From a checkpoint of a small segmentation model: muon at rate 0.034.
Rows from block 11 of the encoder, named by matrix and row number. Rows with one number belong to one attention dimension. Each number is 500 + 50 x the weight over its row's rms, rounded and kept within 0 to 999. All counts start at 0. Numbers have three digits each. After the name is the row's rms in percent of the matrix's.
# q: attention query (encoder.blocks.11.attn.q.weight, 256x256), inputs 240-255
# k: attention key (encoder.blocks.11.attn.k.weight, 256x256), inputs 240-255
q.0 111:464499480427479423503570488557503521453484528594
q.1 096:482525459531551595595528573509562522602447484454
q.2 092:555504531503549495556505570506478549561509543448
q.3 111:470448571436526525411498433550602510511489454506
q.4 099:543484518432552558533554506671510494495531534558
q.5 091:479510502528486515550404511540511496534467536514
q.6 103:523582546582468568608521565537539523595520503554
q.7 101:548453439477504544466491518493501471445567555466
q.8 104:586446553492581436492442489509490496453434456517
q.9 088:487587568479360583509496547486520489503509564535
q.10 101:513511502508470442437512479547531560554489512526
q.11 108:483493610483489474446525474425499451554537401393
q.12 091:443524474516595439566470588463510509434391501462
q.13 082:486522627478481447523496452594572437577490495497
q.14 101:545424508571490496467519489499579475509536497553
q.15 093:539540546496431431498567464455454495404510486488
q.16 093:533537518503505457509495465570593470438500488573
q.17 094:482548534444514517515640527442477524540476465506
q.18 098:488435543501452353499468491444508517493534503453
q.19 104:523499468567441486534492512538464534426478589512
q.20 099:497452583483510546536488435553507547490527548427
q.21 096:451473424460444468445589602402495428413468546565
q.22 089:475490505481455490465570471552451563492451537499
q.23 084:546452517471626488499478477427428475407598456412
q.24 094:496500525464506568399556496494479503485471523487
q.25 090:552483492539471520536466525550509484492500485551
q.26 098:529530511462476454532524446418489575418476532548
q.27 093:485527566525507522588453493514529517492466438512
q.28 112:483514520511516563510448483545488486552554520510
q.29 077:480560419430439510422535534501457506492459508564
q.30 103:548428578517561504559464520554494563607563539515
q.31 105:516418494459511450587512496471646588476494475526
q.32 096:605497458475536582502515533487423424600537489534
q.33 094:553445428483545547522498542506419574437468545389
q.34 085:447582508526521478566507529559518576416482441541
q.35 091:484504509424514430566455551494498511517442432539
q.36 106:515470459469425471456457484486575544515595462577
q.37 100:425531560530490595505521514511512541562479554572
q.38 092:495617544536505464579547490412516476458457497475
q.39 099:486508504529576457481463513469508603584464513464
q.40 091:532509499617525520505484417450503442569521457538
q.41 099:541522499548529528484519462403575478446497495472
q.42 091:489585401549396523478454473508515505487553438481
q.43 103:550446578530405482467478536606485502525471448470
q.44 109:523504511560476511461573611476483537497654589510
q.45 100:548467447537524481544538571476554479410447488511
q.46 110:565533524486530520531457404450478512486495533489
q.47 092:545428396503515446465495410573500487481538587592
q.48 095:479544512506478478500454575498503448437556519534
q.49 100:478418504458516477490529429422568507443564428511
q.50 099:497525394544535529491485448581509531473415343509
q.51 098:640474526500488440521409533500508445490467532554
q.52 095:487614491526428486484547454515520459468521482547
q.53 103:584469540580538486515520478488524484448478532519
q.54 102:526558573488502513457451505559479466550449560561
q.55 092:445545529573485521555434597436441503480456508478
q.56 094:577490559428523443534580525541529525539451506554
q.57 104:430579488537536550532361532611539549488441529547
q.58 103:505440578580417542483444440448467428530412533507
q.59 087:475542452497516560521441442500537511494595431468
q.60 091:579543455508486518536486573594467405597565504560
q.61 106:566484531471630431631516538504451544602496461499
q.62 091:442454542567475556588570491447445570420528442481
q.63 093:493543421477541551556538551490500420436493443499
q.64 098:431427444538395534485446495514468555529413495636
q.65 099:484583435466410564443501435532476536429529492520
q.66 108:534384477633455575585448478564495573483524596498
q.67 099:499461464495497499569504438546529442490427498456
q.68 100:489493514583381507457502564519520477458436455486
q.69 103:538460512482522618600557551482488394539523504518
q.70 093:486449535478490563546442493523617497548612479450
q.71 098:503593536598477518517452389550483457451524475515
q.72 108:383473498509480561542456500498433474456506460484
q.73 095:523529382460478546611480416527534426552545493549
q.74 109:489632470601589427413446582569513492505483510483
q.75 098:493427422533530448425469432397542438506433435416
q.76 113:452499533480448577524488498418474511517572441561
q.77 101:457435462485475459502509510460373604449477563632
q.78 106:502589530472601436507499485500528429449406512444
q.79 098:530473504471430525471434416441502460501510559487
q.80 104:473466522598492465531518513386471496519456442547
q.81 098:557513489424495447580507507567479409449558587475
q.82 106:494521481541507569510519461524575513436535504420
q.83 105:530474501485549540543457542530515394531505498492
q.84 088:432579447437601477426516557583463480433486411537
q.85 100:433501422557435413425455482501569432481486504505
q.86 105:427609416483453511536417641394450494471562451488
q.87 092:380551409471394499456503523467537466545450465444
q.88 101:489516428542402514510536579451555454482448482551
q.89 103:490444419540575494424487473554459438558413490524
q.90 112:532473581537476499506541513514646506536408502533
q.91 115:545502606525535495590505467500544555462482527534
q.92 103:549565445478457521571468488477479535363427565566
q.93 111:438547491478601419478530501491401486425545437522
q.94 099:544429522572452495430543530409407533581586476541
q.95 107:429581523467521527370522476438481482528443531473
q.96 107:576490469487632537502542514454519540484575464564
q.97 103:541541529608472447572498553480492456484483477434
q.98 103:549524465624505469417491597465565525543415456445
q.99 100:489450501524562521436493456496579433476554480450
q.100 096:558553548528543484520483431531460481451523513481
q.101 100:545569467545418473476453486447634573480489520397
q.102 102:481385549480594559464515529483404504528549448389
q.103 101:496501505500417539432548402554499482631529496589
q.104 095:496460555427485455548437539400525444496542458445
q.105 093:583472583527472538444446451505501539443481485435
q.106 095:461473473384499415514511457524510529526519523522
q.107 107:594509509445512494492516485539492473474515566530
q.108 104:440384429524523543494473513499408498530465538577
q.109 095:467497440500458456492487508537458462538528596502
q.110 095:428431538499555518510500497534496533478480543541
q.111 101:598539477514386467452446493604552470463508501427
q.112 094:502507472500535562561579524607439514463447449518
q.113 096:437466420509395488450540455493514467514583504464
q.114 097:473546475419469472443523441526412579493507472502
q.115 101:467467523559466474490436458532505443472535491526
q.116 103:544480474551570494555529510440391462449507551435
q.117 104:389428596458446563519481572502518562559591507552
q.118 108:589508482471487510525604496513501548425492408463
q.119 088:468487548520600511549490441537572559526522568582
q.120 107:448469528474547607579548508436444513524434485512
q.121 104:525482444448557544419486554518553513538456578449
q.122 088:552478481527478550525561541521558395516480383502
q.123 114:587543521487361506504605441465558542600472479458
q.124 104:507425546561410410520526445443499517535500425441
q.125 110:453663569480485492425552427483539515456463479467
q.126 103:420520541405435541473555445470456444491580598509
q.127 096:571597593487501503524523446494457553521530520501
q.128 103:506539529428462418445514480472496415517458403465
q.129 104:542482499455390564556399535502475564584494556517
q.130 102:478553507552414520476548498447507546618484549483
q.131 101:552484477518471558495524488430576507499405449426
q.132 102:385520488527511468435545490513475477502454578445
q.133 108:501458610533516568501528372571527577491550455486
q.134 107:504537532468502506464495478483486478469514457531
q.135 100:550475523519520470459484524545581519502457444461
q.136 095:537548487520578450474511479582540402491555506512
q.137 113:487497408453459541594531469568558496471445565585
q.138 100:467454617411446561553385466423520431463504516560
q.139 098:505511614501469524550485501498548460515425427534
q.140 091:478519577539444526584498528470467463584521507506
q.141 094:556478532502362490549608498429494498588531499545
q.142 091:509566561453535508471556501522585533524575559494
q.143 097:494401602644571477499436526487562446452544589442
q.144 096:567513518496530458497418523512477441394537467577
q.145 106:465417578505516492471521436518575559525467563468
q.146 117:476552400489501593450485449499452611585466497450
q.147 105:500449453502500436516463396534524510512506516438
q.148 098:526510463381499489582464428527508488573462550494
q.149 100:497476454485474457528501479476534531576451382487
q.150 097:518567511537406505504423482574536514420478486496
q.151 095:481513393488494437567451512473518392427550402632
q.152 099:508434549453471473477445435550462507531586445487
q.153 095:495494411459420533540414539508536554444471536518
q.154 104:567473459561442567473551471510460435481505534399
q.155 105:455467511568510538514473585546589414493453545516
q.156 102:559502525502513515561538523502478559493534595539
q.157 098:502420463452543532581417423482471540529634451466
q.158 092:480518475503484493512446532647497442506485495508
q.159 103:505511513524535472457498478459455505475587498547
q.160 113:460520445610530529555566501595423485387378528530
q.161 101:479540460586466511466474454510533455505555520582
q.162 099:533494481506462560570525512432534523547568491523
q.163 099:470507588383483531459522523486605489545431448482
q.164 106:519461461538577503467574448555425466514438523531
q.165 097:498533583449485518517549531436500413451489468459
q.166 107:475520481538443452472531500374425514515575383450
q.167 095:467462438475453500482392638516482514520451412607
q.168 097:480532522468558651491452422485402424577567513461
q.169 101:514457404516448577495485559577609455590503472571
q.170 095:558470517410500543489476497514462524472493580488
q.171 089:543537480535629398573558464573457498508473593436
q.172 101:454544554524561507562483480591463445489483470502
q.173 091:519507500508467497437500408471426504523549456513
q.174 095:559542443605524539426500533490500473514570552389
q.175 096:476432518501473428453532549568499494384457511449
q.176 092:536494521389467446501388443524448467534368458579
q.177 101:536532560547521623510665450598424482503599624513
q.178 099:495484506540461471539546507564523460438571572496
q.179 112:661473497555612519520569427521504515479357527564
q.180 104:535470440469513493494522393467455591501524465448
q.181 097:458521460609431521500475491528522513507529479482
q.182 095:605518482437519534495496492531487418483531424486
q.183 097:485477511430431525499444430447616622497570452434
q.184 103:587516531537582495498512532512507490562540538506
q.185 098:538529573503516525433481508468519480475439524450
q.186 098:501451399463519514524476546536541487405384408533
q.187 094:476459557433479606605434463507511488426495449561
q.188 114:481498541488486453463461543593542596462363369605
q.189 101:454517533521494461456487490578464458486560447484
q.190 095:579550542448549515552522453472453495384495419536
q.191 106:584567467543498428453504522476565469490600483544
q.192 102:446529496504470461548538489589541526443468517615
q.193 094:381510416481496483415437520444446479521519419491
q.194 099:466533499504409455567494452545469523514459557447
q.195 106:438445484415456483449494490457542478501592507454
q.196 099:464477485553500536541567472526535523526483576519
q.197 091:442539514593474496529445565437503532523537560507
q.198 098:494549508504499438583584504559509560478450487489
q.199 099:543569578525509502563461426620486465472475409456
q.200 101:473547484501506556506562412416460470517497614460
q.201 102:500556506447404431497474487479531482485569466469
q.202 107:593466489509442538560472453474506537467599473529
q.203 104:487540465520456437466472407494614498473536490517
q.204 099:520457582422518454476452551531490511481551496551
q.205 099:526523514627488477461477553488394459487502492568
q.206 108:519554442385524564557497519512581468477414471499
q.207 089:488511537481482455463551466412490544565434503509
q.208 085:533506519380471524487525499498571510575513526588
q.209 101:492497472452446528564413500484496605457537487627
q.210 096:449437508528487469489538433523510612469526485551
q.211 098:437424464455461493538440472461483436545546555576
q.212 108:456506478463644418456457491563520506484504488550
q.213 103:514425470564451468522526589400541584512531533572
q.214 106:537541466423448550526461478511467485515630583446
q.215 095:320571494495439428517520550453454500495552509503
q.216 104:486478467604445528499448459554451529456440451391
q.217 097:511534437479518492429520591494504522600526522519
q.218 115:420546444446441548530534503467495432478571453497
q.219 117:477491521520386491429467606548480521525527474530
q.220 110:607577513396439499550487450444464544468450420513
q.221 105:529454575524536475530509510404488441542466506458
q.222 099:394449492533424461513437538576446563503519493475
q.223 107:520465516482544516510458557557478473541508504547
q.224 106:494504502465435576436415559447497431519510458464
q.225 109:554565448560565423421538521413519597486474414524
q.226 093:458466417499455542477446468480535443542499490411
q.227 100:473513425538501416427461439459439615551501589433
q.228 082:484440537576474454437455551569534486529487510464
q.229 093:558501523443485435480539498491498520706544398521
q.230 096:506381411487556550537563458514480495524506479523
q.231 112:526469545544469492522547483593515464574495497440
q.232 090:482556503518446458593529496452543423535480531470
q.233 097:484475447555559473514483518577534599569460384435
q.234 102:545490504471509519403488443488476400550503535441
q.235 098:573520449583496475571535485567492546490532440553
q.236 086:611480485510486522477563573337473449497452401408
q.237 102:363445549530501455532485509539514491581389458554
q.238 094:394503394541470542452484554450472488503425494388
q.239 097:474476432519542578468430580482462558492548448503
q.240 093:551477504471504501542495536566468565530435440464
q.241 093:535456442484574469564561596544500473564590506472
q.242 104:450495486420500463517535548524418513477483448556
q.243 095:491437591440578521531490467514428428503484525488
q.244 102:478475420490661557477459400525501547516513449478
q.245 096:480506458507472539467527533509506499584526621528
q.246 101:525584422573566550465507492542472471478544505471
q.247 107:559466435515586552479407510565433444519541534532
q.248 101:573492476499530513506491471423514461551602454527
q.249 110:393531485409483498484441554558524530512494470439
q.250 107:559513487483520552554516508520439464510508576483
q.251 107:436403550527576523491521492547443485514536438421
q.252 105:506524534486512523491453453541442502537475486477
q.253 115:466536477529492575509483471533475460508603523562
q.254 097:452512497549508513464485514375445442582503476501
q.255 099:523493459561416483498494467513457494497480483412
k.0 102:475489442576475476556395488371439536522505527604
k.1 104:540636445551457471529450438460556561566508489432
k.2 087:432511570497531522537494504526480510508472541432
k.3 105:462529432488451538517543573512483517526443508503
k.4 093:499384566477470440511498527444400502442534481466
k.5 094:534487484596517550487555532561411497495640473506
k.6 104:481523520387457472499564439452507520462530515546
k.7 099:542405457488493555420529584517526550550531492578
k.8 106:469461516539513458519428517509526519499513468470
k.9 086:460520510471497437577579587391485460465562502543
k.10 103:483567436538527433491559517579488593506494465491
k.11 096:519539439540517434487425493545371471485600505499
k.12 092:537583531476569550461517497501537499514602460536
k.13 084:521570505537577494508584520429508571595485422403
k.14 094:583489456488434488474488422477499570510539551496
k.15 089:610460540454532461476519504593543508566464528576
k.16 094:516544509467535461483488493515524507576483532451
k.17 092:534646599612526495494562491405562474496491578520
k.18 095:595471450469473548558508542529562472517526509404
k.19 100:492490511428519587434479495380403508463475472508
k.20 095:474555483554466518472482507426542521539553556554
k.21 085:475430401556490548475446518415464510484488499483
k.22 084:551535536569468519511592604542480559502495511470
k.23 090:491481552439511498460465426539490526512516457577
k.24 099:505597472496409453525445583412552518527523486533
k.25 084:493529436578456474459521541477425508478419636496
k.26 099:498524552467527573516360566475498477524404402514
k.27 087:453436514516443475457470493452515465442461457493
k.28 101:404477473486485509563392545479369532610512493469
k.29 085:429517502549596589533627535511441474463444524577
k.30 101:409507539546505491495530460416461470480533515513
k.31 124:543542445494463446482448546514546546437470422507
k.32 103:520478448464429481534381436502524527524463503555
k.33 094:549495462599422574454595545509579436577427438511
k.34 091:469540543414425342466513483460482559526481508541
k.35 090:501520403451466490515460521528426523475512575420
k.36 113:463479486516538519508419612482472512584466458463
k.37 100:473556467491504522555493521519446512496551586536
k.38 094:487535484485506474529582427481499547417609464536
k.39 095:399544510530410497538413488519482476503530481317
k.40 097:435531477424528590479473490514547370460538492480
k.41 097:554447550502488495502439448444485392428444422553
k.42 088:473449506500500516389475458600459526529542606501
k.43 094:518490490482466545462530533530471449544551489469
k.44 100:474476439459469567438395530407428509519460475599
k.45 108:492538441520576538501452457547518607603451475556
k.46 112:457487520534533450494417459527516552493621551480
k.47 089:507488536423557428448589530469456480532551558448
k.48 091:499500512532498374473451482505447467481561445416
k.49 108:531511533526458434542445555434470570523470522500
k.50 100:550492541565410489412444495474532578526515530538
k.51 102:476453489471439461456489599567481524545542501420
k.52 097:480484488529531449476527492425468547588490560526
k.53 099:520463473517582520399464472608456500525463430516
k.54 099:461488473558502416474458467498447563507513416541
k.55 091:551453460446460491525545446600544484432498549540
k.56 091:448498599458505474596561511554564527576435610465
k.57 101:534466461468426488523528549428476444463516494518
k.58 098:480571456456469466491512534462466496471516468512
k.59 087:462502551530482554442448407428554495421485501562
k.60 099:462514496469502501426541550414489560461423482474
k.61 105:437445480572566540579499484550563421505410529435
k.62 091:467485515520507442470512497446414437489469537511
k.63 085:470477512544489468439612447554482550505543606600
k.64 095:491520499432553411491428447485553418412478458582
k.65 093:517468489452517498496475473492511472535586392513
k.66 109:525463500407473473484485448555477546568493558476
k.67 105:623477564536595485530506551625514542595491530518
k.68 099:462454478571583492631540500487532429612460423489
k.69 105:538479417597517462473421445494505538508505572480
k.70 095:481404514553515559469457398507479494508457618534
k.71 086:599472425490534553484471477526505496500445552453
k.72 108:487549439493489465559458581456561527544576531471
k.73 103:477424463431563508493445506525497513449420480441
k.74 112:534531499462555444555495514474545469482508543466
k.75 103:451466486497597556535474443533479491436562477563
k.76 110:440507356490535508530410457518452559525464503523
k.77 104:613514462447622526447535514413496482595497462472
k.78 103:442523523465518512422512527465498522537520507484
k.79 092:464411511503502539494453473550525465422560466481
k.80 108:461481558517500450485500525581560494552411506467
k.81 103:509559518503472382506467590520560498478444506577
k.82 109:544488538489528529461600515470538443408505399546
k.83 114:502416483478586481482585552457431523604411515489
k.84 094:493578613538436602562477517524434505418492475456
k.85 099:578516534495571466501482515502504500470493553411
k.86 099:553541520577561503514494559546547574408472490444
k.87 093:464492517562497449488428424336498566420450549512
k.88 097:541393496533510442540509579477573526550472460521
k.89 105:431453466507570485556546508467496520468441497522
k.90 109:533555480512501448512518502433580468545475474438
k.91 110:475512571472580472427432475449569540564519554563
k.92 094:532426489482548384398505568456504535580430499534
k.93 100:505443512494438523449525561502557542506481452545
k.94 099:368508448620469522477455509531524527509497505446
k.95 107:585476545526504549525526546543492486544518600546
k.96 100:422471479398624541541523517499512409490481545499
k.97 105:501482594568499501545540486387578529534537491468
k.98 104:479443579438489481499502413565455507486476594440
k.99 096:503610477540371559532560569460570547414513486446
k.100 101:522514526522510473527510512496524588474481445454
k.101 103:584550565504480525557473533523460529467568475516
k.102 101:488623544516493496533477532644454470507451499491
k.103 102:418536446498487468511511430504563498488417441527
k.104 096:508493625593494515500564530510493501520505554462
k.105 094:491478537499516520498616501458555484509498476505
k.106 092:491429525454485473450518458488463496499456478553
k.107 103:543482526510492546453507523527473449490588455428
k.108 100:545511461430546571529618411479438575589537426528
k.109 098:566516496476433426476491431461492464420428478544
k.110 097:484556540543437497494458410465447533539452439462
k.111 101:507435509497416595591510574604434474480519472542
k.112 099:512486542536507449457444483459570456513508482530
k.113 096:499484446467534451504474546478499583543624570594
k.114 094:504453525445446493557388480527526498490501451448
k.115 105:524566469541500516553467457554566436557555478450
k.116 102:450425550474485518402446532378486490413496467552
k.117 115:431473469475523506405518377474543529482520560494
k.118 108:489519448551567515449516518584505453503585524521
k.119 093:474536512464445510439517604549544442474428511552
k.120 106:476544500503521483386543540544502528539491577460
k.121 104:541532509506486444435554552380378528474563533464
k.122 090:528531481468368466502387476504508568493456525502
k.123 114:502488497440412377507413475519526509492395509562
k.124 106:436470382526472550462442438504497439522571548428
k.125 109:458406507525493549500496488457430522470463527507
k.126 096:433508497542457483553538460415484387463455441605
k.127 093:538436508459555492540479488511463527454542573451
k.128 100:343620496441499499439462446429515442537509533457
k.129 105:529457548580487485539490528614550418539430462503
k.130 100:422557568511508477529465414508457529483477462541
k.131 102:513548502405536450444416475489452450463525507572
k.132 102:535504528522507485477568523504507533546431550438
k.133 106:496512469495417546450567618544408497549462379463
k.134 103:465500497487626562502548523454509423550482494512
k.135 098:481574486506580519506381543461533487475570507493
k.136 097:409552555526531544473516454489505491529437406505
k.137 107:574539568510497535546489474448474495516568422506
k.138 099:444489486477500513410510470490527576548447549490
k.139 096:491532471455480521439428528431523507438515544444
k.140 095:438474389522487371440558480490473467501472402407
k.141 098:488528486467461496415478447485576482472479541398
k.142 090:534423461573505411487500568525553529466520506554
k.143 092:483490475546464510494482481563476497517454456411
k.144 093:479499513391502506556545537589502485442502435519
k.145 100:415485530517537517469517499562420650434452522497
k.146 103:559500565560508529541518591525485556511499519486
k.147 101:459528522517475421560524500441492517477456462489
k.148 100:570468473528484456541434616518566482525647470491
k.149 100:428558500521540464453433522431405441567488540497
k.150 094:516493526512582484517447472453449538575533548466
k.151 097:441485471550519436565495567415566441425419479601
k.152 103:531466479428518471438475539398431524493463489461
k.153 096:520435456386438483542474466591423491479547506505
k.154 099:507429434576419478361498537489537606545522415548
k.155 108:485520514544387513586452471541508503419396456478
k.156 101:465462522457495487460530464490497440499508540543
k.157 090:559442525516507537522497626492486604495567418500
k.158 090:455512522632519581605478543441530531520489469546
k.159 102:451509504506459453482494563466456520500519463502
k.160 101:476483533577494533483403487553516560446451478466
k.161 098:561463541460458436539449512531473444484429477528
k.162 105:537475483503490518478461485530511530440453553492
k.163 105:453497465487601513424548509492431602456473539485
k.164 102:479597543438553505508549584390519523486467484512
k.165 098:503509502461470566364406454572574513486606575448
k.166 101:460426517555507587563480508429547436611522556507
k.167 095:485511466387605409590465505462500491474521392480
k.168 099:631432508517399604533433609538557489433560488625
k.169 101:494506502501514548422504493524508473458501502549
k.170 094:466578543501463531564514393399518500552483545544
k.171 099:535479536479523496493433498509541473609507579485
k.172 101:521554463468433544490453541513525539493526438453
k.173 093:495476477505466559424479536494422546471450431586
k.174 098:511392459491405430479530534569519549469535514535
k.175 099:467578445558504563522481497446461444487558459412
k.176 092:473519501514515555490501520412509474523561511597
k.177 104:487548461422481508502524438498515472560568496545
k.178 103:504530467506448504492573501450579551457531522408
k.179 106:536546526486514530504408529539547543516490511490
k.180 100:507551578438468499566461546470500511481556622572
k.181 102:473455579575515477468554504423468449535518582527
k.182 095:522515612491585520402467446482486503414513503584
k.183 108:487548610524544445503495448488478497536511585469
k.184 107:497492553511521540472518478528475578470534509478
k.185 094:483483497587556560345560450467557454540556585450
k.186 096:546526509455506489557481513447472505540534436565
k.187 096:403473423651497465529573520552490566489522485448
k.188 110:440581536434475534487517484500509483496535427517
k.189 093:480485543578585545570465530429482460572476486458
k.190 102:450514500471487533469524470445537561490510515490
k.191 105:481418534537546557515505524533503490485462491484
k.192 116:583461455460473403482463543410479510472475437470
k.193 097:544443504486429501516479483494433521468504503493
k.194 099:535480501496479558527442506560459472441490440429
k.195 104:543586531507580485564543472501504485482434524434
k.196 101:469462506403503437562548521565580477476449525411
k.197 095:494423489589503559417509497495468446538539421522
k.198 104:497526503524503536557520459590443471415507515550
k.199 099:470562463571509593551512407519473530413541436552
k.200 103:546472488544437511539448437471512500438484429522
k.201 105:485475521462428555545472490444479587520480458482
k.202 101:484541459491507485380478518459408544573495486442
k.203 109:522528517456460521465469478512507528531514488435
k.204 096:481555570466495392491578517431579511493495549420
k.205 095:486342555638506528538427548519494466443554501481
k.206 112:501483601501513477475569479617490573475551444548
k.207 092:517464459493514456473528466448469482444456514453
k.208 085:435481513608591426589462515492566414440466438421
k.209 098:541472514419532467434574481525452507534524486483
k.210 102:426524542455580606465462553543597370545397560522
k.211 100:544467501486462505465530546480436526472457445460
k.212 105:445530501435497447528473511405544451469567439598
k.213 109:504416490483440531447474510431536568478443434539
k.214 100:555531448500465478528510591437492544542466521567
k.215 094:464518474528462496484475489527511514543468463506
k.216 112:568469480509573553587593525579458449483445573472
k.217 089:500489516538525475485506468502526502544451542544
k.218 115:588462496475510547558446479442525523411378446638
k.219 110:478454442492468562476568457471493580534498484594
k.220 112:482489509507500539492406502477500496428547497488
k.221 107:451490460532451460490448466396489575563562485570
k.222 104:516446496585545562573539561534455488574414471467
k.223 105:502560537493532474431519521526611446571481468482
k.224 102:466573461489464474483487572446509533488526444458
k.225 117:560428447374479540447465480473472531439614484504
k.226 096:468496534543422474535468487505422590489543512457
k.227 113:462475406482374414521502488380467484468528429500
k.228 086:564570484502492583565479583511500504543441515490
k.229 099:617482442483463495523442497520519491475582449497
k.230 095:478553421469458434520487485447516518493512563534
k.231 114:522528641510455545479544466571485606423529584503
k.232 100:374505523496479512441467537487523469512518549499
k.233 102:416591512487483538545477512500366531526488501435
k.234 100:481548515532476494557501560432489472524556509452
k.235 090:474479448449462503482503519421497538471486376606
k.236 087:623482547501459441431449494490496503546424425461
k.237 104:505509509442531489482617499528444562515500466538
k.238 097:506415464503358601645467509491409506465569436455
k.239 095:500514507502527564516440422417598449512419512482
k.240 087:583426486435536519535531503477470554456498422547
k.241 098:473419481548528482497451547572472473452474469509
k.242 112:444503506406449494486465476420515471523465409502
k.243 096:492486564427523475607542533549493456511556463467
k.244 109:555452427581500550487442544475521480481443491512
k.245 089:492510497522421471538536545569621484479471384483
k.246 109:541441492388491456509452462459473499460610516468
k.247 107:492493545568572551569498584513481478568520520450
k.248 113:380593409513474427489513444421502538478425536548
k.249 108:444528551481557442601665550540553399432441456479
k.250 108:478430557529495505589528464502562424451461524504
k.251 101:484575457510425447468474438432602511501409644539
k.252 107:498521499473552450465489598500423467560544585527
k.253 109:529465498507575561434406486566519462470499483545
k.254 103:477437460507486408516522414579520456565481455461
k.255 096:519513482577458519496504485645470573429453509511